Rows from expert 5 of block 3, named by matrix and row number. Rows with one number belong to one neuron. Each number is 500 + 40 x the weight over its row's rms, rounded and kept within 0 to 999. All counts start at 0. Numbers have three digits each. After the name is the row's rms in percent of the matrix's.
# gate: expert gate (model.blocks.3.mlp.gate, 8x384x384), inputs 0-127
# up: expert up (model.blocks.3.mlp.up, 8x384x384), inputs 0-127
# down: expert down (model.blocks.3.mlp.down, 8x384x384, transposed), outputs 0-127
gate.288 092:488519448580544502509455556577556525556538524601541440539570489600495472525466483437499446484482450446529488470483451576547495492514486500514506489444489541567453581507526469465494469524497517491502471514520565520542486488492460503519499503556500523480456481463493490526527501421467452475421527438451455421505413527529472537509528534506495541534530496514510493486484557501485500436518
up.288 087:522481493484523529441463503431528402533529538590491529455505519503484439499514440484511457458483511469487539503587522564521421463513542517519485527412534476486455558500509443542474503503497461483517555521489571501538514537498448489454524515545476540512513500448513506558547441417480484530494500476505481449463458506494480544471481486490508489530523507501498481455537552478449495461505
down.288 087:420514501467520526452509496429535472527439481524507535552518553546534481457451395487570474466408451481498533480543531517516435481516512566527442589435468463499426562532555551473502471518437515476419543431543586509491447437479518492527529484482545508509515554469471462458525462501536548403522555470508467457487516481411449569473425450528469490495442553488571524522571429493498492529488
gate.289 119:485416448416461517487525529515556570497473540511549506497528513503513422557494539515492497448499385476538445494530550497519546512465503526522504509447593544507466504480476449476497435436515507478505558515518573528457468505466534547538563530505434481486539529519531519548482447456445482515526494527442487410537519491544489541560517488495477567515463485507506545513444530547535472482551
up.289 115:478487508560508476510493493445427450478481463520461509547454487497513568479451454459505508536519575532454546523514433532505447480490495440433466486502400448514499474540513521458514543508486485533566440528477466502526517469480486506505452477530549443502489540561443497456550585556468511528551503551518431611476472470453535528415443502517520527496546543513500464488471548508507529582540
down.289 111:474477478448497532498551497482470498563516512460510513477562432524445484533560510463479512573461472477505515486452450536411620514446507497567501515549498594529496466449497525531571582456479477493512511526521572468514492493604532529523502472503478539488532443477529496568517482592500504484434508541565528447480478479480599563542486465430432475533543517528489558448553476489500561507551
gate.290 124:465471504447499540523574527511499437446416526482462579538448486502525542466511477488487515462533478501452513470476486516483511518464456548503512529492589489560530456482425547424495439496472500490506460507526443558581504513552529481494529447512456513474525438573421510445490512507470465481464552462541532542547497554484442495493489598511462500448523533517511526529488495508478516542455
up.290 121:459480514460482560515598500470531465420401564493496542525495470504508564447518432483472528453497519554471509478503503509506518509473464576479485531547570496493471445516518504463509415491547506505502479491542436532578459499530521447503550482446474569502543452527466507433486479510524488423479559507553522543564496531483452515488488491488462559404560508483570527532513453525535536534485
down.290 132:526476483477483477470533545428504453505473485493514470508553556490590431446432513479509478516533556474494518543481564469490492492450487506510486497560543506542423432448501484551458510495429554570541532454443572464538455539535473464508507562514398568477518505478510476421436508495480526513483506456508496467457518522493553575530530501466490514454568462518481497517519518459455464494520
gate.291 140:504484400468551504541529508509490565546559561481583470471554471556513516510444556417581487515539459430506459524532446456463549480498489528440471516418469542492488466429537478455530464494441513471513436514516520519522529507487467493433476471501443466512477453474524515529504507543584464516566523437505485583490472503505495514523529449448511482492524496435520448511482597555468523522478
up.291 139:520499410476577550520499497508482617516552579541542470462534490503488549482451558408588483472544432430514454512529447480454498505485528532471496531411487532545512439439479471478529529466425503457485515510522517470525513534513499530435500482520496476519525446432501513531462512536556432460556504447534499545476491488495484531520527443424560461507484542475510491522486571532431456495510
down.291 136:519501461466487607441533459527438407540502516485559446513503455465573539565491525575405470511536524521472478553499517514548494547587550535499506464451531542406571550497429499464468487491490515519493456549536486465482559567431540462546435477483473475474559519439438472436520434444547443584534584428474504516447582489534485572525552428449495521491455481533492489524538437481439512531512
gate.292 153:480526551522574528505415449532479469538507527489401511465529486513578448519580470491485519542511452455518539550507517518454418502509454454519485536506469542550497522456522432497451581620585448465504405436513480505513560491483518534511430453526504508518538519462503522470498448509455460531509511487437457501486462575559583412372552467449507486581478452455481507537463589502545500500515
up.292 150:529476460462380478446596576511500555484486450499573469552485498505456545483410531526544485522475516495496495526525505510544549478489516577528471440512557446446559482516491576491524406447427522536526559538492544499456447487521490475486551592468477497483504489532489472541480513508569555490443481521560582514509535423476414558608476525589485526426516540531514461485568479510451505514486
down.292 162:516503500430511550520413512474524580459518447445497496527478502454445433474524478520478434502535556610467496574512519470450468487520454465461496518547501550548534553428536453583486554416513499528489514540498417501496527489561537481431428503480438565487511473515510498509498429519503476448557438465493455494560472517480490535522478491507530535463511493523489539552486471541477504509473
gate.293 038:437524553501525475550487489501540528480434489504388527520483466518499505501443474447480460504483462402498521527497523471530468509478603466587561551560443530489549495486451507511463486495533434488503600570501544449415472565496462562452511453495505464487538457479465514527548560492535458487496500482487459548531505478453445514519524558476492489503465472510414510491544519555550467522513
up.293 038:562431467518504463502521520440496462528460610509482521470526557490490537549513531514466575440465446478533549528500524509540461503495495558531492482381486513497515498533569548494534516417570503502519515546527508463449503510514510444502493430480553525544430464576480429511502504475540496532448540503467454498470440559514535529561468513544504543526519433444523546525420433523531475520418
down.293 037:517486542403465519443522462512519483514527451483495504502529501514572390563533563546558515462467468600482434504437518517498449449506469527509503538495520533485459489587448582505441536470529472515547499553541471530501462496525478470481561504502529487524525556548500509562431525551380574610505601497483472488442497558550495470501462424478477536513436517443473497497451415486445519461533
gate.294 020:459520467449486494491495428502488518492507538550343418451520545526487501443498456529517497458493517519453471487563471495495494520514536489497515585488526439532515518455508492516423504498536502543506450491584483490516544458523503455483460447486440499473554601522490549502578467513567482473559471547417539526484482484494524551528449488438389526425450490442451525494526463504490487489498
up.294 022:509529492491581461483487586427509499498495453528584504546483496513553523459499478516485466493532450474523519589502469476468519481539565539531468416460503483519491517522461458451546466513497468418482485607471507508446447557510469471583479555470556580518528458534529539512448513473482493471475564471501545525509488499517509513586561529530480489494460597495496488424470431542543568576529
down.294 019:416455514548522462553469480579520557544495470541538443506475479526538503499520528483397523501487556493481449541536477514551484450514551546544474408595433414572531524500524519510472521474438518486454546511502520510430477549484482460492494510588513489581477495450459546514461433443463481462500575516450462567462437561562496507474429545508507505494514504519462472490528506456483468538539
gate.295 147:539447527393411481502467512452593507484526531520449480523414507515489526545488515507487536549498539499589516482478426479496483459508425486301496574489482545484513509485525563430479546520550511440521477528536449561522426521457534464479445533479471477384497433505492534511546518559496444502527430512472518464533515563560500451506501540472511464533513531497476499531541532431482446480487
up.295 156:493479526476420460510489480496539484483519528531530479461562455549489531569470559512489506552487536491595466495489469489505485548527561460394426554532522469488485504506492525523494547563540505474512509560558494555529458454520595481536521586548464486465482481511437494552540571572526442525557498469407475474516475491556495437488397566567490493561491492492386525465512481502450443436493
down.295 147:521550487510454409481598513568441511512505496495531513490485604509498503498490447467463539497543476508544522514565549508437486471451566499482475499533434459483510446509434493427510468486485444528461524446556524481433455509435501525480558474479448522492511491481505483527516493483468533506528491486536514578538526500556391560513527516498493497406442506532545520537525518485560512516492
gate.296 006:472527460538447503474481490532491463521451459508502448438505489506505520472529476418515437520485438535571459485479441557512439542494548523536516514438571493515503548571495434500496582473481520463545447514508446502472527528544546604549529489529488493491518469552583545444532529498537535509495439456487455483545546504529463544538535475559394470464502454492509489478503514492577499522491
up.296 006:513457529512562486489469452509524432478531394501553489548515571533496500495502522503524465485528479456466454539556460525475489464535474541474518498556468524484494481499527534493496456531495420550521522469488453591483553469510478485393444480469505520489500530507509426554520516466584526427485492537486510477492549483520594502433559455481575439475522568487479466528570531516480508513545
down.296 005:508506485503538569423539445441455498537527446451530450545487469566435566477452510493491528554537450476483453446498510507542504455428509465474495498454443540520514534505544471520454507476529474414537448507457430569536484531429513499579476450514500529455510502412505553475521526501528452496509436503531567538417580530531551471489452521458520478433521468469497525468503506472521567449470
gate.297 117:545435543415525469502418510600536521552463489530557521447470443487470518525476513470454531513495483475509504478485478439493440511497470530525476466506462537437519421529464460540494488493480521472495450483538515537559422482543428507539553457595542502541536473479616565505574486464537598565520481476486493520503489415489477535530480496386485487489427541480446549519508500498428513537518
up.297 113:534441441517515513487520491489506499551472533585480450432562473496519496543491515437442500567472405519477576571453557537489467366592538529526581502471495438476531468470456497559520492481506457499502449487457529482472472407462487546439423469550598465514480426495548563445498532440562493542477538500440576559542469456539508433572479493468484509544479507551508523509453413485437527503463
down.297 107:519532554514449463435555561462488465517467538538478565457502589473538518534438458506438502417495561450512424572514455452514502519491473478534455513456527427458468519455513504471542441485515516471534560518521533507519353523510483478479467486449523500466524529529553492547505498506453565519432517476604494487484460515539571429460546570513524492497529532642501611489464465500484538581482
gate.298 043:538497529490425500530497439554513483455514468471548514511444472480480429479554515510490473512455494492528473555495562575432544535536527497587498545526547504495508495488555441475494448501519448536457405574528488508523532578414516442475512528498532466434495501567430501509524473488503552496447512480495567507477559463486521558507597510605489473406446527539528479560510454482464480516531
up.298 043:456444495477424529522458473549492513531519528509438499530482535533518434457501502534412550550495596444486460502473519489491447481478493519522476508549472545488524467474524500484565478463563468447444519510517503360476537500491520468545424462531519479485479497480504577551524455563511480551468505497497461538524523501536460522532472457579527489499437448515485434579519497503481524477536
down.298 040:519454484490534480506513371568508469523490541522513474537513422537501559398533466521506528474463500548471539485478496514477517529513489470550449414509514518452502456486617409513562526536586530560509496528492533524557448513534537489527472505543504398430493485532512555509502526533574568460559474476542496496429434479446536414484451535516540537488464584597517526504520480480513468542411
gate.299 154:573466509477528497502445491506455503529492509505509600488530514472472538508504609473571541515468465503439420441414478493488516437495517545445511489592490535481473517473571514437498475503449452472503499473533460526489521524469514523479529511451472496521529550458545534415535524420482554490419438495524497549496504562455462450471541532497455506461456481533506476518518436563465495508484
up.299 152:455469472451500546513530469542508412472508503482513411523498503559465493506509421550403448479547542487525562554555530489496504519513514472529491558448560515504493531545424523599525538476526514498452513540465583477518431458503455499496479459480516463478491460481472462592527427505534479499608528510499550506490468416538520560519521564492493507502515507437468524502537578450516536496559
down.299 155:456436570452498482508495450505408476395512520497545548544540448488534476516518497466549488599480494490399469514509550468481490546458510466506511458514479429501457525544426525519527407478394560476534520469452521455466534450469500478509485432508546482543516477416463471532500489437491447518545469545581516543498532545532492510430465504496479532508450501509547468447436480586373518500481
gate.300 055:523500494520523434465402587549498506476420505449466557533489533483520504573480602483557462496376476449513565504530537517461521464495493501498431541447430450459607507594479479517451435542487547517555508450500470531455493547368531456566506479545434538556504546543580562489543456475540474476465498520492482482482501516538442439466484545505499467426537486508454462553531513432497436481505
up.300 052:443504508467473508486591518515549517503529487465496470467459480479486438483484390500513528514566535507496479490483539499518503525451546500521561443512475572511352525470492488450562549541513483499429470563532537518465493470507523554457535511486508450440549456489428463497527493490484546540548500485507548560482496502562469480544485470441515580598445459492514597471489487551415536503496
down.300 050:529548567475474508556419450492511483527475507447502524489504476561538493502532469525497554577529500547529455567456544478518504499562482478497485464434532473425482526531438462539489470550608543507494510505497430533463430493521407501503441557472494533465450571444555499512492450537506444463493482490559422550453550423499565491532564502469476530509410497441482459481566504480514536516595
gate.301 158:457488532483509472486512466528434477498499497509512517556511452508521515481477519527554535430523447544520474568419465477469510525528494494446490612493458519477491498399480502514499554482525458526519519514551485586425445494494586442508488508481440543502439615466462515458459500574498427437495552486533525464422422477503550483471452569471492528548572452527495467450567468489487554564568
up.301 161:495503464481533461471457452644486494485477539432464525531510480559501504436488488524510503456510498534483515516494473485508520460547511504555447569472393542463435469431541582518490488482568542500519568451549503567453465503529535482500488453473535516508514587500483557484449465548421471378515477528526503471414451501517573452520386536531529540477521429495556530482521520435474540525550
down.301 160:487537527543500439507364515488536527505485469547426506548491496508477444539486505514522526557521535474571480466516451490525401526515575527507510470505553535557561478607551494523473481514472523475487423535429477508509532530479393471549527415498444501468556505517483552542578510467531540589477516512546508521477548487519501499495445486500446441542479442469554552495470522452563509529547
gate.302 140:435491538481492551446482481551480497508479515525508435439570488529509442567486542477453524431505494491478495501526577537514476510501491517527511491471526496505426446511481514491582505456398495492521552500549479510586515496503526472521504458524459514481426418401468581441533495476474496470411567500520417481481482523517517520464460509557502479498514529500557457495499555481477485529432
up.302 123:448547498524531569445513470524463517471442451500473426536549533563497442504529547434519509489508505501480439493536528529504527551555446515491501501588494511441449489456527484505547375431355519464536523489467467431526513500452544519470470458509572497504449492507435535541526591523454516482509527449581501510498535490452528508505540489501490529520498559508521497509455528478505447456466
down.302 121:500472493553429502504568445412492497493528547460536515467439554485495501490475463530541476557533428588524483485503498481477551493534458490417562479544457525528585524498484479532532497502516520495421546509409475485429458531530484424503515519499513397453560507434467561463489507508501447589532495455465478475520475549541482490516411525504496568529508400428558500484484532612491492515566
gate.303 150:495477490512547537531497539563439529466497486494430456520538476442560527562439477468473395503537496470486455519534499522437546505554478476470519500458476571489530481471528481496513474605424451470563487500579544445493509534489509546520531464517476487493414479464491502535551455478477547521527502456557482488483448489479550497527456507481443556473533509481457531518508554492495473512551
up.303 145:474516527497478478509512506435565492557515506489501548479486526606480482441513536552508574539446497500540566501479442522559461511375552504535528503516503420471442485504444493534526491432536544503512492514459499573541511446528521459474516494557540486489554530514502448491481465525491469436473475548514558572515599508571482455480540512505542433483503548501524421515537450499547506508466
down.303 162:493532567496520536499472454484420478478475495481530545468506435491529523484484525544553520498482449567471512537454526508482532528567565545521523506477473505491515551495528587523498556553479489500528550524564476480452540549510528549487508504472443429521499550549519468509542491383551470526482475488549529562462450527522543506540453506577481514444523504543495557562538597449483501498507
gate.304 008:472510410475457396493468547512494590554517483450520493494497527513489496494498495526462499505492555572528565541504513485537471496539539489504534519486521411498529539515471511480545547471546510489474468486478500442503437508478457461485513501547502466532507492472615476506535407464521504489544497508534508442547472479553431505430512575486520612508539476491522570522521548483506475467513
up.304 008:500555434486500500478455477502517539552528569457556575521469481534507528510495490464469489538492598479543471440514519469492528515478470537531512579503485428537532502534504464503497458529487501509576530454440556524400512526565448529469514507487459457505464492466505480499460470513448439474462458510539451566545476423505493528462527491483442482448485466414501438560483531493424485471543
down.304 007:496562540482473515547487524526512474544434554551533509440496486532461491484459537424513537423533485463463460476507479511424480546462453438527490525570530516528496480540518500514469595497518517598500490506469505501475493566486548523551631520540443471556513510452563543506501535494468400496538514466494555524480517450545472462508507533521522515541474468450532440462479534500514527507441